config.toml
model = "segmentation model"
dataset = "small renderings of single solids in any pose"
train_examples = 197500
image_size = 32
crop_scale_min = 1
horizontal_flip = false
num_classes = 2
output_stride = 4
arch = "mobilenet_v2"
norm = "batchnorm"
hidden_act = "relu6"
drop_path = 0.1
depths = [2, 2, 3, 2]
kernel_size = 5
stem = "deep"
expansion = 4
widths = [32, 64, 128, 256]
init = "torch_default"
residual_init = "zero_last"
optimizer = "soap"
beta2 = 0.99
learning_rate = 0.0029
beta1 = 0.9
shampoo_beta = 0.99
eps = 1e-08
precondition_frequency = 16
max_precond_dim = 1024
merge_dims = true
one_sided = false
adamw_lr_other_params = 0.0015
max_grad_norm = 1.0
max_steps = 11400
batch_size = 384
epochs = 22.2
lr_schedule = "cosine_restarts"
final_lr_fraction = 0.05
warmup_steps = 570
weight_decay = 0.1
adamw_weight_decay_other_params = 0
Rows from block 6, named by matrix and row number. Rows with one number belong to one channel. Each number is 128 + 24 x the weight over its row's rms, rounded and kept within 0 to 255. All counts start at 0. Numbers have three digits each.
# convs0: expand pointwise conv (model.blocks.6.convs.0.weight, 512x128x1x1), inputs 0-127
# convs1: depthwise 5x5 conv (model.blocks.6.convs.1.weight, 512x1x5x5, trained with AdamW), a 5x5 kernel
# convs2: project pointwise conv (model.blocks.6.convs.2.weight, 128x512x1x1, transposed), outputs 0-127
convs0.470:145129119149132149132076115128117111128158125111065162145147110128175118169117145112111100121153118092135144091170161157121142105102072148158157124135126137102105150134130125165124127117114130156127106145124144134146068143151141110094125174159116148154121113114108097125107159145126096104170103123141149124113114130104101110152116142117148123159151159100167135096180121061146135148146
convs0.471:095082152159157114145122138105095167120132135132123081121122109119094123095139125084179140152113128100122164144118101077140157139106088136107091133130099123151140139124113123116124114088162135098133135111144125112134150125113117136126129129139105126114191109155097112130156121119101121167104122172079053106138147145132145131155119088120115107043131119137113106120120122139108126145118
convs0.472:153118122126147137142085113113133142133098106084090119147172097168100142095079161146115124084165170110129154144137121142156129145130128126175133162150130131102100143145089119139124075122114130133127095127124130135135090131143166099108120150113124147102131100131133115102158106100129110069120114128135138152096094112154143074133146143139148111126104158117097073177178139102107140138127
convs0.474:145148145144102123113133121091150084105135123118099079123124141119129164114141149120128117106134135131185151112101114124112159113085142100087118140136134096130101128136107106136111163128110134147169183109136162142155126178139157122103131103136135112156132078099098121153123094145118092141182144116113114110116135190114134123113107118099125158085137082112150136178110148114124189129106
convs0.476:158112115110123157172127120090103119141129128153097146099122116143130123114112157131157117107111081141082115122118111139146058171171095101090121166103122094151112148145089127093163137149129116100118106112118158087098120122083106180083109159057108147123120143147161136122128116145095107123124143129130119123147152092128122117104128118123097108116116141163157133130150117154108111099111
convs0.477:176138097099135166178134118153084149133166082117144090110104110149072132142146144138131132149142105088138126145137118122139155090136134149139111132133114144134116176129103158155101104117118152121137121140155105135111100136127145173162143137149093150145115150158131174131158144106159161163173107123125125085112110135116134143128179107160115116127131155155115131162095138162088160095097
convs0.478:120110129115113126114127133169156131130167113129152133132135057108128132108134135109139126119126124141140174122177131088130077108164139121098149129094119115156157140151086106178145100188140110154127115112164101158135124143125110204106108162123090131119122147151103121128108132121140139132164094104117126168157125167106186112089147110131121170113120148121135122130139166122132156147148
convs0.479:143162134146116138116121164145132092158146139150108117124121108164123153147133183157096127070092129141170163139154144142110126098125139139123121131158139128143138132113119097134071124124167152120157113159115190124099100108111080140148104097147076115133133131124103113089148151085115161116099150114126125142156146110116148106097142135154120155133163108169176090142115135165123160107123
convs0.480:118122141151135073144119147115089141123153107146138149172130093098082130112086139084161120108097135112103109140122097150105118132110130168145160112137101119112123139115151162163117159182118151092121089160084106150125149104144131119116134143116117138110116112130099132102123078120120187146130084124134150112145118059128144143126115163085130109090143155137136116128100142129094165155133
convs0.481:097117138125168170146136101110127158109085108134163164133128145145171124124108097142112153156145118132120146173111154171128115041141131135134115120150106093112131121121131120131109132108129137149128112139126140102132139102105109082162140159135097166159144175139102167135079147136122116110126107149083096111160158098128161134086128145139101114099127125139088070092119113132134113130112
convs0.482:148135111134167137152152145123101140169123143130124121157115112152134153133159119133092140122123121096116109149119099121123121122125108112167134175122133148122139134203134098093141187153156087119143144141117137113150157176153150098086088102113073148153142126138126173167131093143156109153110147083157097094141109096098135139121135100122132143112121115127138183115124167110128097125093
convs0.484:153121126147142145139150110119110130143098141101114158135104153154175140107125102185126135135149129127143101106119151098130159089114110136173158128149159123083108128120106144166157108131131111134113130126145144105153108173127115120115149142129098124089100121138144082112129129162084102128148105122170114117101108161164056165113142164118128106139170108115145110105107142084140195113142
convs0.485:129116134149152109147094118086141116171194143173170123132115087122113150126144123115140146172142097073188123143120140131123135112074111125135113129099139139134149127115118126143146082139137131107127162127135115120104090121111074147075128125107129114140122118139104127097094103143126129132137074150108180116167118135090126138101121130119125144123139156131114140186129125153071105108150
convs0.486:149189149120124134116140130094132097144113109159146142105127141093104114122139148105129116128124150114105130129113111117154151132113117092159133130105133088109120126123108203134116144096117102145104145143118104168127059097073136099112119163093130140111135121181150095138157160182099137125163099148129162125154138111130152159121123090097149140124138089113131114123112159179113150156117
convs0.487:130125129115140137138149146133168136104147172121106149145084133159135102104115145081146117124145136147109155130107135124126096147080124150110167169168070161140131107140128139117169110119148120093160122131116116139159104116147106101088107074142157103037154121122130111098137128147140123135128128090142119137165130143141093168097104131104087156126123121136168125118162143086127120146125
convs0.488:168109147158088140108133123078121135109102133133126078110129135123108136122097164135123198121103161084146121143127084122121127122153195101125132117166100110143118107143106110142152077130127080148143134108125124101124110146152111114154097118158154137144113136119107161128123161117091106125127128132133136110101119116093091094203131126107118148113099124138174105127078141122145138153142
convs0.489:120144091147089111113112141126133150160117170123143120156120156130141149156164104125105123132145063122095134127140122141110135162168132164172135112150145134123156139120151107140129124110082115137095143134123095143120129135131124118131127135145065099146149148130155123186100159177078103149116151123145116115104103150136147159157065180140145119171105150088116118106106121109095151151133
convs0.490:139153131134098111109112097110105139141116090130109130128121118133139120121125157161108099148177090128131148084174134088142139171158126162170168138148136125142142121098071176147172109142165139109122097145121155079124120136143118129072153124136096145120099163152119081144103140104129148156130105133119126104128114175080175104133150145142146138157158149111134131115115132120137165097130
convs0.491:122163114112122084108152121163104121117108138117102098120112110117133109102108114162096146099118145123134136125098117130128082112115128075125154094136141157116185133148131118168121151132100140087142095107125131117133139153135094113085098167152152168089186150145109162095117160120100145158123157081141141151130141138086110113121065143123168117161081126120115140119135126130110163135116
convs0.492:130120110119147165141124140130116141143158114132130089082104117096132168146146134155121139133146178102147150108134107122129118168171110093144171096133103119171095104130133101132110116118112094154123140121175147192142128141115147131121139097112128127055112175181140129105120105145152183149105134110112150114119143134125165102137148128101137143087145130159169111101122126103128130127176
convs0.493:123123146123120137137162146112108152120127153122104114120159110097125158117118124101144142106046136129135130142131130103095122157123128155137114144135126132110164102091107099176148106099122120105179178144087147109130090151105160085135168120138107151108106116132124135110146167145109155143162141183133130149162150111142156133172144153175127106118109151179131136079131088128145116161124
convs1.470:137133147096129111112082085090110142127136104141167132130132167139155153161
convs1.471:154128121134119123136182146109089100144136091089097111098132110103122161145
convs1.472:130137137123144135158145139132143126167152147123118161164128141150175186162
convs1.474:126136112127104150159112094102176116133103108129167170102117141151140106095
convs1.476:135164155150167140160122154152109112112150151104124114105121094073111117121
convs1.477:103144137139098134126144127097146086097101159104059118144116104128129129132
convs1.478:132128135156143137122178093159126150124202121133099131132160129121133149139
convs1.479:129134110130128152158098136130092213084121144106141131123125139129128132127
convs1.480:136123142115139134147122100140137173179087105117157072103123138137135105124
convs1.481:118105134132136130112082108108109108077099128097134100100108136131098095094
convs1.482:137149116136140125114085115162126160082183137120127077108141145141120118139
convs1.484:124119150122126127117085108133125097120144115122130182165123105085162159160
convs1.485:109110109103138118145134119134118090160156172102157167146159145129159122161
convs1.486:131125155125121131111181102120107117185169122118118079144145123121095129132
convs1.487:140123108096103130152092104106109123120081133140108176118168132127140164153
convs1.488:136132092133121120103093108126126116129145132126098220137119108135125130114
convs1.489:145113128122140150103088120119115077148101135129107078118158127105087155132
convs1.490:082116142127145102109126155151138102127178146161122089139139168130096139116
convs1.491:149131085119105121125089110129130172093176131138133090126101143126131103098
convs1.492:124092091067087091142170136112131153148117153124109124130127131141124137118
convs1.493:134128128110148142142167144133139160194151125130157178146155149122134129150
convs2.470:113137133123127138146162112125124135106136119146079135063122135135140099170150107111137140093138119132124120097159111115119100111132187123181122118087127108136121100154121102096159147102118127148130158150108102130111123123099113114138090090188137088168154127107156159154120136157095149144158144132135120127120113133114141130136186101088153183119079152133132153149142107084117115100103
convs2.471:073161134144129136105105142125136101154126132136168121134154083090111121165098158106111099124123112145147148141103142113142150165140127152109114115088090135178153109100136102122141123098148134113109130133102112077158122107107087168147120114116065083126115096116143118139139114148109103153106058148110131139110126144156127116180107125127079089151140088125131141111089112114131123130117
convs2.472:132075182130072134149167110151113105125146157167095133074141106115147123152114145134146125134119108140129116111143128134100103116163172156122145129092104134108120092147116107131146152126127183130158129140151089118166107076159115133145086096151137096162153157083111099122133129142117099162131130105113152138136102127113130137106122138112148112143123076132097119146150132164098175099139
convs2.474:140152120134142117115098111121134151157129145133103118146151147125166104128101143156101145141127176118141123144113139122089156114191109114127126109139141119143182134074144140078143110111102131145168125133126128102107122092109177097182075110102135146123117119082105124115159095083140145113096106156151104133115072149157157140185131148165135125137150156107131126154105121136118106144135
convs2.476:143125115143138103163162132124167097150135122133130157123167106135135092099109097127129137122162100146147129122099139145137137152089115173126133117127117143106135101109153181160118195141125151114095111095154139147088126116139096127111158148141115090127144160124076120116129150088168128139105142142108103117154185075136198120151107150152167112141124106110097114149126142161150132143132
convs2.477:146137150110106144096112132150133153155164139090148134155097155092099168124145104105117127134151157110114108099123147086138105145135118119101148142080143091087114062141130111129147101113123113153105162110152131096102153109122144159126123143094135086116146136126119118101157102167117103119130136115137149138166158122112132162121098132116080119111152210150102117127116174100108122138166
convs2.478:169126095121100126122151173107170124171111143143130131148131161155121127180144155159101128135109117083136114084156104146115124111087107095132114144145121087108116148128124112154120096102081135087139088090152137140117120139118136169101134133122148150131119110089122109129105110141115090141084129113142162171123103148121178164139090084136113118144146124110134095134127162126116168167161
convs2.479:116090117147133145143115119143151141109155148113136097099139126136099132114122106072083103130107172097120097117140140143093145106105091151099156166140133110149111153152105113167077126070146136133124150150155123108158130112106158143176152127116155132120126129096110097097103125121133138148125146128088160102104123147144110109136161079088155115069116126080148092135150141122158141155113
convs2.480:154109132101156120108127145137092136119113140083116095135140134107105163153075153171140153136108152196152128159115124126167123133119118134119138151135153100131091119156128166140136134116167139146129138123138136115144093128110125145096096145126109177129124117161142076220126137191111134130134122108132115162136135128132176167124140125109164170137125122161155133132151101145125149104141
convs2.481:128061145122154116142113146100131086119118110164112101125153160085163117140158106158130158148144092133148140097113113146143151122171126139108095138171124075149125107136128118141137088130112139146121110146088165108132166125128108143134194136115127144140147127115104131117097143109156114127085146126114116123082126133168121142128096090092095103144135120092082090133145094136102174131112
convs2.482:083139143136161118110077131127129139125123121115133133115082079135125107125115095127133140096103128145148162185127101139145098104145123102148111106069153132158098116095158120095119125136161116136114157110102119162117140108113128123111128084112108148116101149113144119143088128145124126102111106093118104152117120119112123095162143147132161083112129167148156183182089112063098129131137
convs2.484:116158110089134135086153107120160138124047137107135105140128125111090100121111147129157108131171118138112097153123119116155125131157130131123088131151140134141126179122128193145106096143142128167152124113149144105139186112107094101144087126110139136153100154115135110142154133147112119109085177184126094146119119148129132121134144131111112142156131140128160124198136109085121129117103
convs2.485:122141116090109149145127123130122200141091153118115173105084169108134128148115114181092106116133170164114125139110145152102148148109120091161129083153086113125117125154132115136141144129164121104159166126103085145139142177170161141092105133135130120143138109115161129107159117123144121165166129101107173131159140105125117177092133149127070129129133148120149136133139116126111115144133
convs2.486:112146093134129105154133134103098145142124141117135098161069112126163147122153116137099138102122151100149076145148119184121087112110175159105104106146163130093110113118150125112105112138131141086136160134152136145146108124147128101137142126173179124133142135146118125097105096134114124115118155161159132134114121173139127133161119086098094104168177135058161140133119155102154112139125
convs2.487:126137106135169157136126095127088094112147153147143131134154105123114161109140133065080128123098145132128141118131175119117136169135156098127144104091161108183152189098128133144126128124117130088106139161194151115170134099155098131123110161117116151092137131148122100156141103135128125154120147147120076099114124148157175106088142076142125103123134132163134120130131141120122124148132
convs2.488:142129111111125100127138124156081177090088130109112159122142075127109175169106130129126148129133125190110119107157170130146145115132103091136114155098145115123142128111091157129126133120146107122090154146107128163120115151122167121101093118099125172103087109154146137101148186178140126148113097108141148126160096141118135153107111117106148117135117146150148173153128163106144159142159
convs2.489:102108129145152095140123152148112097098126128130117160121049135152125149164114113123109099091104129142171148132166079141120108104144104112099129125112093111166117162144076180127123120113172139160127131125118091109103130108156115120149127124137121112086103092114116167125077141116114120090139121094121116160141144090143083131128118126138133151114159127147111150162087107126125129147079
convs2.490:107133125142133129107172128174171128160140106153086117096125117100132096141103146121112117112142134136128114114080140101165079101181116155118190132121106122118121098124156113161174129163132150124124126186112097102110131156112138155116133139153131125111079141111177102142179131132138132139118124084131130129134097152139119128151150104106173098156128160149125111129099142171143159151112
convs2.491:116173137135151117125151142128184134115136115134135133136094083152122127111118132157092085109108072135115116145112196148145126133109108129128137155133124130148138169114127143167112141160096155108130092171105138110146151148126092114092145099100096139172116131125152129120130139145132155131133162134152118096133156155123083108145133176122178133117066142194154103142128140127112107126114
convs2.492:123165092169089093150092123144131126140119100125126101146164140181153086160090107155115145116119149101124139134120095131176133159125101115156130123123150116129109156121095167134110126095175172116103175098066126135097145125104067130116138124152151135151126107107107133162142108168143145144148121149108114150102117145128114116134114137122155160189143124137133137146111128098144115124167
convs2.493:147093156117138139151151161138117098104115122078126164125154176077098116135114127165115110083132126127123150136139147147140152135126132177168146120120124084102146107135140120137127122132146129154073141097116123102129100106131109134095131123122108142176116124134137084141115156121097084142114140102143085109156147135161140103174147167124110150145168077068128102118128084135118129091122